config.yaml
encoder_arch: "vit"
model: "image-text matching model"
dataset: "rendered dice on a table"
train_examples: 145000
image_size: 64
crop_scale_min: 1
horizontal_flip: true
color_jitter: 0.2
encoder_norm: "layernorm"
encoder_norm_position: "pre"
encoder_activation: "gelu"
encoder_mlp_ratio: 4
encoder_head_dim: 16
encoder_fused_qkv: true
encoder_bias: "all"
encoder_qk_norm: false
encoder_layer_scale_init: 0.01
encoder_parallel_block: false
encoder_inner_norm: false
encoder_patch_size: [8, 8]
encoder_conv_stem: true
encoder_layers: 16
encoder_width: 320
encoder_positions: "learned"
encoder_register_tokens: 4
fusion: "prefix"
tokenizer: "word"
vocab_size: 28
fusion_encoder_width: 256
fusion_encoder_layers: 8
fusion_encoder_norm: "layernorm"
fusion_encoder_norm_position: "pre"
fusion_encoder_activation: "quick_gelu"
fusion_encoder_mlp_ratio: 4
fusion_encoder_head_dim: 32
fusion_encoder_fused_qkv: false
fusion_encoder_bias: "all"
fusion_encoder_qk_norm: false
fusion_encoder_parallel_block: false
fusion_encoder_inner_norm: false
fusion_encoder_positions: "rope"
fusion_encoder_connector: "mlp"
init: "trunc_normal_002"
residual_init: "none"
optimizer: "soap"
beta2: 0.99
lr: 0.0012
beta1: 0.9
shampoo_beta: 0.95
eps: 1e-08
precondition_frequency: 25
max_precond_dim: 1536
one_sided: false
adamw_lr_other_params: 0.00089
grad_clip: 1.0
steps: 6800
batch_size: 64
epochs: 3.0
lr_schedule: "wsd"
decay_fraction: 0.2
final_lr_fraction: 0.01
warmup_steps: 340
weight_decay: 0.3
adamw_weight_decay_other_params: 0.05
Rows from block 7 of the image encoder, named by matrix and row number. Rows with one number belong to one neuron. Each number is 128 + 24 x the weight over its row's rms, rounded and kept within 0 to 255. All counts start at 0. Numbers have three digits each. After the name is the row's rms in percent of the matrix's.
# fc1: MLP up (encoder.blocks.7.mlp.fc1.weight, 1280x320), inputs 0-106
# fc2: MLP down (encoder.blocks.7.mlp.fc2.weight, 320x1280, transposed), outputs 0-106
fc1.882 067:124151122141109127140113081130112167090147124122160160149115122108138156134163075141123164147161114131166084082138155124116101099105159131151120112148118094141134108128133160122123106141140122130140135161160125148137134147134188120114145132096121134131139107074138134093130085130107138123131142125136123146093144113160133
fc2.882 065:141134105147131113136124142149122141108157130145120121114119120154122104092082045114069101096157123120133147120124123136150183125094096141098109076085114117131155162116080121092171107156142123106138112143133120125132134136122143122107148145113189178138109093136106108114148109112118149179064103115098142130136114084147131
fc1.883 067:150152094107142090130100133176129128144128104123098141130118149135193089156152148143083104114124138145133116098104126126131127102089096099150132145126124139139104146091098121158120152095149141141092121121115133137125121154121152148173157131170107102142153157083082146138120135128130136143103062126134123151079132117062087
fc2.883 076:146084129126115138127127151143123181104109159141123118150102138133136169128144132079120143137110115111126145171107126126098125128088116108127138108137095130124142177140156141156126152124100141108124174119148140099120131107145148152111113117161171173140122078126145146150150132110119115167129143149135118155132125104124135
fc1.884 087:147126110131120125127074117138145091123118121142120126156086140123109132126120161161117139155112151122128147113111162135156108105156131141148111126138133142126122202150140108129141141119119165158142109143157113155155098122197136141129096172111163130111146107147126143102135100152138068108119120164089140124108150133131112
fc2.884 091:127135125095130141109098119136164154120122145132164166115072152145104147113109116134087140123173105179114108129142133126132067142166101158096128133141109130146129125115083138163160122140137123142143098118141131106143138143121139168145109146113100137124126107154148142127163114124112182161118132110135095105123109165158109
fc1.885 068:093117134124126115105117154117097123134123114097124168110096155101142116159125155149165113130110137109180130094121134107100175140131154119138136136095109119142152105160143141153143110101148123105116156134088115133117125094158120156088093090118127078145133144112145093166170127164093105129098162089126153126126135046134146
fc2.885 071:107120127130127129144153092125226096152142111140149165132158120099126100140140108136145105116114131141146106148151155172125136132102119146138108132169118142137111144118173169117130128181065090139138137094106143099140109168146141116136135149153121141122131106139142138121131124102103200125108097144076114110125123091114143
fc1.886 090:110100102142129135144101122082172117128126140130161166107172094161144157094130100101098090138125152140120108103068102165144128136123109161097116098112128126145101171135117125095080148108122101132127108124171107085115126139099161120126113116110105111139160083095136145135112095156153115183110112094104113117162149169152126
fc2.886 087:138113116104103113132123114135086117142140085145149112121112077093115105143095116113141092159120108115115111139107189150143116153167111161118151180079115089130117107166167102133150075145119121132144120160106108099109125160120114164127109130084138156124152128118148110127159100117123183149151101133153122144106098056140103
fc1.887 054:134136120105124163158165113128121133105126158146136115130112146125189151113132073153166137097108131110137135104157136128128093135093100123104137124140142198099137155112115168072116118099111103120115143163113125128126147124157143176180109183126101132152131107113121110131103110087132109107105146075115131106109135127111124
fc2.887 055:106139092156131115141082184088162142116130135113125117134124140148124136162107128117119147125119115114123113159153122141108092100105132132094127115167110103129124088131123121165143136129148126116095109160111149162142116125126089125087174137098140137145152087124081122110115094112127198121145079113104128162128137105135120
fc1.888 074:164142083118140104108147111143091146162124153169135124126122165111112166124138224140117114146144096113149121148115109148097127112117120172124097123109109125161123114155109127163133146111123110124122104131119119143080142091158105111143118144123128131100083123120144123103152137104103108102126127147147104143145102134117135
fc2.888 077:131114124129125133142128134118141117125085100165139149094138112132101139135122142119161136134109100116089152128099099116145146138121129199149129141169114093150084152154085131104122136122130126128135120140125105111120149180117171106099108135084113092099118153139080091157130104180124147099145148119156128126115165161140078
fc1.889 121:138141108107115160136165130120133135123122120162125141142077135104112143125144172117158085118155139129125145154165167144088156129112106096189116106144155139135121139145111136127079162122114142108123122132181150138163162159110129147144148170121138119143113134114164139070140148114122098145140110115127149106112145156114072
fc2.889 107:113137122101120135165157157118141131136109125073124110118102165143147125115136123119157137142111125147133141143095179150093098201134135163121111086139141170108131119151192123149130133131097110122092169130158126187158111134112144091128105154127171157109133124116155122160133139121136148131120130113097100138135153116171144
fc1.890 063:115105096129119101124175107140132147130133108124143101137096121152128147148119119117123152116129082167122131113112108146114135098131090144123144150104132143147117099146115137145111132157102117097115128130161086145110102088134111159082076131153155158160151146113118135135126112168115111108112169082156113176108135120147162
fc2.890 057:148109151139115149129105106156089128113122132165153078146093085127124141136122124079110130142127111108133133132116154135124118146129140137118114129162108107125109121123071110135090158154127130147124159124065117143085128140119129107094119140113104140112101151120104113139132124148090151156157142094155132077183151155115148
fc1.891 065:128164122145099151136149117140140101123156155127127096126139076154129144116140140153139134156131144138146132117127129108088070119118128112088107094147124124126106124123131146152139122146115128095135149152124130104120136086156103126107147125187102112083071127141131087126123154122093107131115139109152186150186101155124120
fc2.891 066:139118104095150145108111117130145124140100124127131121103113157126137124139184080132107123132121089157139142121097166110114113163168133135105150108173105124097124143112135173164100159157147120165153154117139145106108133155162167171151097087102054125150130124111144155136134115119108166170140108144097076108121124103105189
fc1.892 105:148125132116123112145146122132115114153123104159086127116138135101130154098140127110126104163142175161126099157104165105134176184106101178128166121129114121159140117153126106144179095097174122112123141114146123112093128144183094143192130112139138161127145134115132130131121126122145078155148159126117099138120138134093132
fc2.892 092:100136098126082130098192158159111090131111159162124129117115164112118129139144113138152141104114157146130127105119141144178139150096090115120117098145140124119129099134121143125096138117173087174100125134151109119126102121097133075136143128148169126124117034131137087144144119156132130146117137155157098134143105156135153
fc1.893 066:143160137112128116110166173085165120140162144104137135108129106117154113129132134114143141104150086099129126105081141107093129132139181130122160115082137121165083134144094178113090156128130124115106150142123154101088119097107140122111135104074162147130108103130140127126147131192148136158107163154103123118150092114137161
fc2.893 072:125135119121126126185152124182108162105117104158097185148127156124075153138164079121131139146129148130090105074120161100133138159165169103123107109125109133122131123137166145113156112109100136113133191110125135105139092075130090076131098111146168096136151143106157132132094155123148128124124081168112105059085110116152160
fc1.894 065:134142086114138112120114121101153130129106072110149124129139103110137152156130136129139117104098158153149172151113141149106107139135143140092139126089117120124091120140114120133156097155131155147127152103134192136131074133149164169135127181139124102155110157074120143145123110132160109090168134109154137114093118114101124
fc2.894 070:125128126128159153145121118144141125126161147128106087148144160169133115131147074097126145134133102149133111148150100134116123139162139109116153126121154107107163158113120084084113122120140135143167193103116166122120090129117125145115148139058162128106105148095108120141129141140142155155117117146125123157092141161155120
fc1.895 063:105100164156086140111156146122094094142161127155152127085100112127109173157123109080106143113164117134145158133109148138116150150132132116092124142129131142136154119129119124129176118125138135153152090111124150147130178107168097145088073118133113105134157154090160089156133146161118158154136146144134130119164132116145127
fc2.895 073:104106126142143177153145119127146112113140106140150137135156126134090127121122131154089136152170090109148122106113158143096147158162167101125132102142105134120131064094176151119140138146160092097163118114083112096139125116134138120188112138097122124090148170155136125152113131135155134140135117148151139111139132135108123
fc1.896 157:164119135144135118161108160134116129127135102126113076164118149086083133188129148140142166139135144124136118118151121121128100133100103107132124119109109128156173134122116153122088132118106128121136125167121135160151144107125115106133140129058153159132129150128144129098158160096110147142182162122141124107123121140123116
fc2.896 154:135130132142132108107109153135155091106131118150153131157121127133120152130158112135095174146132116122091137147122170130145145108105164137104101118155119159148142158137192158096102130101097132155114152151149129146138132113140115162142147128164130165142143167146131101141138122122133142144132116123160111125115145145149145
fc1.897 088:113132133125176135122167143116109135110127112105120131133154124113085124143167058120087113104124110102141154103121127145136125147121147133132105143142175089135104070156110135123129153130116105181102176140076094117132095106114102088143110141148152081138103093111095109130123111092134057126148135112115188129116109139164146
fc2.897 095:135139141137100133158098146114130123148136119150090166164100121052119095121108142124130118135130144090108084125109131102125061057084108131116121139156156141141169129142158127086089141178159140069128068130102115137123142124138143115135097142101074101139145132130102141121118126166125177116128137118132144133139085106121135
fc1.898 107:162097140142166129113155133098152124142109129121093147133103125097099155169132077092137110159117141132167110101113135129145152087141116095171127138126131152125117138125113090147148104169091160106157120118197106129127132133120110149142132112134121142103122156096123121116145141146143104130108090091121136155094116095116134
fc2.898 108:136143129094117155107119141180110089133135129128084135115122125097133086159157096092113128125175122105146114103135096130093143113135153150120148132164130169126134090104091122142139134119146131092097110156160104152125100112166158131083154125149154102144113121136110154167131084178161155075098120126152169133121116135104130
fc1.899 113:084125119113167152089128107125135121128175082115120124093125096146115120114153126108113099144148128151103110125104113110148156125112121098132132142141141153102163111142147146148159128091119144157129087140118090128127147113091123156144133161071064154104147157112139135136131118129054104151085155111119112123158115091112150
fc2.899 120:126145087121120118117167143154081119158124115145153143132114124141106098131121192102099105154124118110119098126103087094131104166099144114106144128140125100131134113145159163121093159110128084146105139135137123134137094136162147111118119141129155123051113131125123126111133134136103081124109144137135112108119139141154140
fc1.900 146:139127148103120155150118138163149105103115146095109085138089140181145145128132130107136091137159135142079141156106048110104107136119122115181116129106136147131134174132128152095188116134147110126132139117136133103120124120131125133101153149102149118082148123148100125167137149118137132100143090109130172135077094113121122
fc2.900 126:151147097115135108082153128087125143130144102117095169134149109104118119120141152134142140126119139133154172119136091104140166151196112124136163141161156062141144168122096111130150055092093116130075076145130146143116123161116140143114147148143098104112124141093159126116129111141149163149166105124122108109085105111152133
fc1.901 118:155139104131085109129183166151118131116133158103151150120117081095115125123117136128147115156149171140155142117146153157103098121089105117115109142132134126123122098172086148144125126110143150118091136121152106120137086092134129104114127129061159107136145102108092123113095076150166121084116144152136119148119145153121114
fc2.901 128:134098102130150134123147133138128145118153133121141175131125112139122147160114091084150131116104094154140159183108133136121146137141115113115117085115156134115131142122141074159139167131163129164162135121144099100139121145106126167160129153175022167109128176137097163137106153089131091140084150135146068129115105102127096
fc1.902 092:126094133146146113113141132142082136119093169140112137121122155144145138148102113105131146107129156155105176105140092087135168122106118146124138148122131103123128113119188094138129123127077127131139109161105118159152105112116131144149148113095118132140108098128182154124093139114149134093122099131125124129133164146056111
fc2.902 099:101172139098096140145144106103094127142136113150128094178125088065109148116122118174147136117139117157158110126122132120106098125137113104159138128111150131105168092127108071113106094132098088143153143163107145110127137160105131130092102142180183143116133141090106148115116142144117122094123161127101181145160157138105147
fc1.903 050:143157135130109094133099147133142151123162089120112119148159114115133162138151111107135143129148141125156137102112111104103120060216132121094137126124148122188137141153131111083137109146109139128143167119155119165138124100126115137124156167064085138106139099157116107124130139111139165071156117092160154096157159098136140
fc2.903 060:153110155156126109112140104161122102101116143180165157117125122134141166106131136111117157157132083167131129172147076149145159193137129119146114077082150150127112114155126086116138131108132125118140098097095117130093113094132146096101085093097141161109148086124103088129126113121147098160142114102128109102139146139133137
fc1.904 069:128103089142119094111148104097139141126103106139077103146112115113131121112086096191143094132139152163126163131088158102122124135124168142114128120100115148121140134118094132157166089103161177088109111131134115104144152164132143167077100148102125175119124115134125143146125199112167113121143112113138142148137164120144152
fc2.904 071:162112127161136130089151103096143160139144132124102148121100151145131121134160117165142159117141158129183111136123125151153101132131129100139125108107154115121116099147128113158105140115132165120114145121148130177098157113110124108171142145163122147155133083136125121121157118149099130137108108114133134112092146132135110
fc1.905 086:155150097115150143139132135117174120145134118102173140131128125137130117125118110125100086150153071128106099133152135126142109126123121158144123132121120109142079088151143143116129098083123176121123113131137129131106098097149150135110097151189132113090114139158096155136115101119096102074096093129136129191113131129119131
fc2.905 083:125136134134147175159135149166121114094104100171132161155118142138117113100123193092131123109113129116139137149120130116123161097121149163120129129134115097152133128165059122131119089154139179068122175133105135090123122131142140101128085168169159140155163193109130086141104132080120114137146099133153091116130112106106083
fc1.906 095:164141121169095116096118157129089131095133079098114171163139162083160095130128116151120161136157131144139172155124108125115117133140108109145114129106122123149132155119123080057113109154150113101136141122141156104160110133159138145111135167134147158117129165132160166133139178107146115095103148129147129103098128131140121
fc2.906 101:132099149155139147107115118136141093125153126121145127138140085123154134125145053145145123143145135137106110129114112120100156150081121129154134124120131100110119193140170145165176097117151160122164184102152135189134109145125129126105175120123089100128139100134103157126095148161116171142133122145127128118117091126160093
fc1.907 066:145108137124146061137081146136110143122132147122142124147152095095114139139123163135128173163129128120148138123121152106089160098148163142095123107100144125133130124156172150163142163124141124122151159134081093143144142170105127170106112125091167152141101126102131091123121119154132119135114127149098120122138168164171089
fc2.907 069:124106131154146101128108141156130149134107127129118141137171137135166143147154157148155115165110140166122113105143087110153128173187121135135146137110148112131120095145076137137121127176133193117113146076145178151123168124081138114096131069173119128157135119121113101152105143132126118135102121154162063109145140127123130